From a checkpoint of a small multi-label audio tagger.
Model: 1.65M parameters, mfcc input, arch quartznet, norm batchnorm, activation relu, depths [4, 4, 4], widths [192, 240, 288].
Training: muon at rate 0.0053, 6500 steps, batches of 64.
Rows from block 4 of a small multi-label audio tagger, named by matrix and row number. Rows with one number belong to one channel. Each number is 200 + 40 x the weight over its row's rms, rounded and kept within 0 to 999. All counts start at 0. After the name is the row's rms in percent of the matrix's.
After each channel's rows are labels from the 100 clips, of 14976, where the channel reaches its highest value: "top examples" is what is common among them; "loudest band" is the band of the loudest frequency at the time of the peak. Only what is clearly more common there than usual is listed. The data: synthesised imitations of 52 everyday sounds, one a clip.
# convs1: first pointwise conv (model.blocks.4.convs.1.weight, 240x192x1), inputs 96-143
# convs3: second pointwise conv (model.blocks.4.convs.3.weight, 240x240x1, transposed), outputs 96-143

convs1.14,105,185,256,232,182,143,145,124,176,183,247,269,189,244,223,234,211,192,199,291,232,232,234,144,129,183,208,185,197,218,191,197,204,264,265,229,249,218,199,190,175,235,202,283,211,220,284,215,184
convs3.14,099,169,180,185,168,262,201,109,166,212,154,163,147,241,235,190,216,212,200,164,273,179,235,152,186,211,197,176,236,150,223,238,179,210,219,191,208,225,198,141,252,243,167,180,252,270,183,226,172
top examples: household; coin spinning
loudest band: 4000 to 8000 Hz; 2000 to 4000 Hz

convs1.232,105,145,183,166,233,266,241,292,203,245,235,200,251,215,159,199,236,193,173,181,184,247,208,269,273,222,217,177,132,169,240,152,140,208,122,253,134,221,241,294,172,276,176,209,168,190,205,270,190
convs3.232,106,229,229,168,253,150,167,205,223,207,229,133,186,174,146,245,236,224,251,179,247,200,206,188,191,168,155,201,152,199,234,191,258,271,135,238,200,229,138,218,195,161,279,194,157,117,163,238,182
top examples: mains hum; clipping; text has "clipped"
loudest band: 250 to 500 Hz

convs1.152,097,160,207,188,178,216,221,236,226,245,114,188,235,217,222,202,211,152,208,155,192,188,269,235,105,134,230,222,198,207,202,204,247,237,216,194,223,144,226,240,199,166,166,168,191,200,206,199,181
convs3.152,097,172,261,156,208,171,173,263,242,188,197,246,201,175,143,209,234,141,200,148,255,226,173,204,158,209,200,166,238,212,203,238,250,173,132,212,210,173,163,225,146,213,133,253,220,215,188,316,237
top examples: signals; siren; animals
loudest band: 500 to 1000 Hz

convs1.16,103,126,242,185,308,267,167,177,215,187,207,215,243,177,179,234,234,178,296,205,183,137,160,203,198,180,184,159,292,222,229,185,227,179,206,224,153,189,152,137,273,297,175,212,247,208,215,238,226
convs3.16,113,189,137,221,150,157,192,190,171,192,159,283,185,80,238,147,194,169,229,138,233,193,219,233,188,163,202,256,316,152,165,190,166,204,213,254,232,202,238,230,144,179,233,175,160,172,142,141,197
top examples: people; chatter
loudest band: 500 to 1000 Hz

convs1.78,093,177,164,244,225,156,202,218,161,208,222,212,234,156,170,193,207,220,194,185,240,191,180,218,266,210,206,212,206,233,173,215,199,118,162,239,170,104,199,204,188,271,207,194,245,258,238,232,169
convs3.78,100,201,156,245,215,173,216,195,181,198,219,236,216,208,166,189,231,195,223,259,254,200,155,269,202,205,217,239,207,180,251,209,135,189,200,152,185,222,221,208,300,193,200,161,269,197,123,217,203
top examples: people; chatter
loudest band: 4000 to 8000 Hz

convs1.62,106,163,252,196,212,162,158,226,202,220,195,163,234,227,190,189,248,200,142,224,156,162,199,186,219,213,192,219,261,197,237,212,174,205,175,236,221,221,252,175,267,159,213,191,107,188,176,234,137
convs3.62,105,195,211,207,163,213,177,158,204,135,236,150,217,178,143,254,212,200,146,220,235,208,70,207,243,174,148,196,202,213,256,206,124,221,273,115,242,226,227,164,154,182,220,119,274,211,163,155,211
top examples: crying baby; howling
loudest band: 500 to 1000 Hz; 1000 to 2000 Hz

convs1.106,102,206,255,233,157,184,214,245,170,129,177,223,193,123,233,153,134,204,334,253,180,227,211,137,127,212,218,209,231,235,179,180,196,158,271,125,254,224,207,197,157,245,200,210,223,243,211,116,235
convs3.106,101,201,175,180,199,257,217,176,246,218,210,149,145,174,261,140,205,247,235,175,235,139,214,161,201,246,215,213,157,156,195,185,185,209,189,183,195,204,131,207,128,156,211,207,272,130,266,196,136
top examples: laser zap
loudest band: 1000 to 2000 Hz

convs1.44,098,182,242,178,108,145,245,197,262,254,160,193,176,169,177,150,209,282,199,165,177,196,199,187,197,227,184,201,224,130,177,175,187,241,170,253,227,256,165,211,236,166,219,212,199,157,155,218,188
convs3.44,100,176,206,148,278,213,152,153,202,186,176,225,221,224,200,195,179,116,177,230,168,231,186,147,199,228,182,203,160,214,210,170,290,202,185,201,266,201,224,271,210,171,205,207,231,199,264,173,176
top examples: laser zap; siren
loudest band: 500 to 1000 Hz; 1000 to 2000 Hz

convs1.201,079,262,207,143,169,198,173,171,178,151,227,269,176,197,217,150,187,220,205,188,217,186,228,174,298,175,148,269,165,203,242,181,128,187,183,93,170,227,216,191,242,186,220,160,235,148,192,229,243
convs3.201,088,162,214,255,166,184,272,226,212,198,267,122,171,231,165,236,224,182,202,198,199,182,194,169,183,224,194,265,245,199,174,208,196,218,223,154,169,233,169,151,198,149,134,219,100,218,196,210,178
top examples: people; laughter
loudest band: 500 to 1000 Hz

convs1.121,124,166,216,183,197,154,214,230,204,186,153,36,236,173,110,207,259,218,271,226,212,182,238,234,190,196,187,231,175,212,222,219,179,280,145,243,276,205,177,206,206,196,286,333,166,167,241,259,182
convs3.121,106,224,197,150,152,205,151,183,193,264,229,246,218,136,250,182,237,222,204,151,155,236,183,216,165,170,174,210,158,220,280,182,206,309,137,244,230,195,181,197,168,217,143,188,194,133,150,196,241
top examples: laser zap; meowing
loudest band: 500 to 1000 Hz

convs1.224,104,273,178,174,232,193,160,155,163,138,136,211,196,138,196,128,240,217,234,206,211,125,208,179,285,227,178,195,295,276,207,152,188,191,224,254,188,235,215,148,230,236,191,237,186,244,228,147,180
convs3.224,104,136,232,256,164,200,275,207,136,217,184,214,277,172,228,216,155,200,143,185,250,187,192,258,198,207,199,223,186,154,248,201,168,165,162,208,263,209,249,235,152,184,161,255,217,202,195,194,110
top examples: people; chatter; speech
loudest band: 250 to 500 Hz

convs1.18,099,136,193,176,192,249,102,176,158,171,248,173,156,214,189,167,273,229,216,109,140,198,276,198,115,134,160,144,186,177,172,130,253,203,218,209,174,149,198,178,178,258,239,160,159,223,188,213,260
convs3.18,095,198,236,204,229,188,119,131,126,245,210,193,144,199,236,200,237,242,166,237,182,264,241,252,225,173,208,182,245,261,145,192,233,209,113,174,189,205,232,239,160,248,186,231,139,291,231,197,223
top examples: laser zap; siren
loudest band: 500 to 1000 Hz; 250 to 500 Hz

convs1.176,096,214,236,140,254,224,196,100,158,183,158,215,158,215,251,204,241,140,230,277,198,214,244,123,155,124,216,104,224,279,190,124,268,186,182,124,108,248,148,180,144,175,199,214,246,176,220,172,161
convs3.176,098,254,228,269,204,216,218,241,154,240,174,206,194,190,54,202,221,159,232,247,186,217,213,201,261,221,241,215,167,205,236,216,202,187,277,179,223,169,194,209,181,185,204,164,258,234,108,229,140
top examples: household; clock ticking
loudest band: 2000 to 4000 Hz; 1000 to 2000 Hz

convs1.99,097,245,148,202,200,243,234,232,179,201,220,174,171,175,131,205,218,195,233,281,200,281,182,183,176,228,268,258,141,203,239,143,140,218,139,202,198,239,261,236,270,255,192,205,147,194,251,138,231
convs3.99,101,162,232,213,189,171,169,236,217,177,249,178,167,166,163,187,156,168,108,188,184,200,149,231,196,171,281,213,230,226,180,141,196,253,209,190,181,212,224,181,249,128,269,264,190,181,119,154,144
top examples: mains hum; people; thin (high-pass)
loudest band: 250 to 500 Hz

convs1.169,101,131,203,142,182,229,194,210,222,146,239,265,200,141,247,184,137,121,236,205,204,276,147,249,167,222,223,195,277,197,192,249,188,99,195,168,126,190,287,195,179,242,180,187,133,221,156,268,236
convs3.169,102,221,202,226,213,200,188,168,191,205,160,271,168,173,293,252,181,141,203,218,214,172,201,167,193,182,246,203,175,196,228,130,207,207,201,199,151,150,192,231,171,202,228,184,237,223,207,292,176
top examples: signals; beeping
loudest band: 500 to 1000 Hz

convs1.42,097,235,237,204,182,209,178,194,177,196,174,236,147,251,176,169,196,223,190,216,249,204,255,168,239,147,159,186,193,202,200,185,235,155,227,247,93,261,245,235,118,246,262,266,219,203,142,229,212
convs3.42,095,140,209,206,222,163,235,122,142,165,153,158,157,160,167,197,220,176,212,243,213,227,179,288,243,188,165,253,176,76,195,151,266,198,171,226,177,141,226,216,174,268,242,179,161,212,128,167,177
top examples: laser zap; machines and effects
loudest band: 500 to 1000 Hz

convs1.123,093,180,208,221,237,205,283,178,243,200,219,149,203,255,165,225,218,130,207,160,205,226,232,301,243,94,171,232,208,238,229,194,231,201,158,202,191,255,196,157,158,213,227,227,137,145,92,174,186
convs3.123,091,231,256,197,157,237,112,156,167,186,294,213,185,224,189,167,188,222,179,285,141,172,118,206,255,172,203,227,200,210,191,114,187,172,167,260,169,145,201,244,137,167,243,178,175,208,224,242,144
top examples: mains hum; group: signals; beeping
loudest band: 2000 to 4000 Hz

convs1.148,093,153,266,205,210,219,147,222,256,148,183,155,263,184,177,181,252,76,249,224,196,201,240,219,157,213,152,242,234,278,253,217,162,184,186,214,202,198,226,178,238,85,168,203,201,207,229,180,197
convs3.148,098,185,150,259,234,298,193,232,245,233,162,185,201,163,188,205,250,170,213,188,158,183,211,175,194,126,208,233,219,217,191,165,237,122,147,202,223,204,205,151,183,134,163,167,209,167,144,139,194
top examples: signals; siren; meowing
loudest band: 500 to 1000 Hz; 1000 to 2000 Hz

convs1.137,099,242,261,196,204,230,177,252,135,167,150,251,234,223,191,191,149,160,208,227,249,288,137,231,187,216,255,212,174,213,94,218,229,172,132,166,182,142,241,220,164,196,261,154,196,260,186,180,195
convs3.137,089,144,176,261,169,182,123,209,202,205,205,170,205,210,171,201,207,184,240,144,224,258,310,144,124,171,158,261,178,203,168,213,171,208,191,181,191,215,120,135,136,187,162,175,118,189,153,275,164
top examples: signals; beeping
loudest band: 2000 to 4000 Hz; 1000 to 2000 Hz

convs1.75,104,198,254,216,227,107,257,215,191,195,247,168,193,228,211,163,216,134,159,117,215,228,209,173,203,275,205,165,264,269,223,179,193,201,207,136,236,196,253,208,154,106,173,198,152,211,192,171,194
convs3.75,093,207,181,196,273,103,220,190,185,216,201,196,232,178,213,190,198,217,196,183,162,241,159,208,280,255,215,231,169,178,208,161,288,174,166,200,202,233,202,247,186,212,132,249,286,195,183,138,296
top examples: laser zap
loudest band: 250 to 500 Hz

convs1.22,097,231,174,213,220,149,197,207,156,181,272,188,153,203,191,167,282,195,198,277,183,214,193,186,192,132,228,117,157,218,207,144,195,212,226,193,186,262,252,200,268,224,205,162,174,191,213,223,207
convs3.22,097,255,173,287,164,229,156,250,161,144,200,209,177,189,195,128,152,231,228,206,242,160,198,188,208,218,224,178,163,181,176,201,141,228,94,190,118,197,137,222,220,239,185,264,183,216,207,195,187
top examples: crying baby; meowing
loudest band: 500 to 1000 Hz; 1000 to 2000 Hz

convs1.40,097,208,155,215,119,227,183,237,143,186,197,233,217,212,121,192,261,190,185,220,219,230,216,139,242,246,205,197,232,176,67,238,176,174,181,238,188,244,268,237,160,193,204,219,213,195,245,257,224
convs3.40,098,190,191,191,185,214,201,297,181,203,199,193,202,257,188,176,159,231,196,250,220,150,180,168,289,235,251,255,181,187,168,300,179,199,229,237,165,191,185,178,263,205,219,199,251,187,215,251,233
top examples: signals; hammering
loudest band: 1000 to 2000 Hz

convs1.23,104,188,194,231,232,219,246,187,152,240,146,240,175,141,262,235,207,218,282,173,244,233,225,245,229,177,208,216,175,238,162,280,169,163,240,170,242,148,242,208,211,164,197,215,214,149,230,288,179
convs3.23,099,241,257,259,231,235,223,213,154,178,230,219,149,125,210,234,130,225,229,240,204,138,185,221,262,116,187,201,219,184,220,210,164,195,103,178,192,298,155,193,173,143,273,184,190,225,242,196,216
top examples: people; chatter
loudest band: 500 to 1000 Hz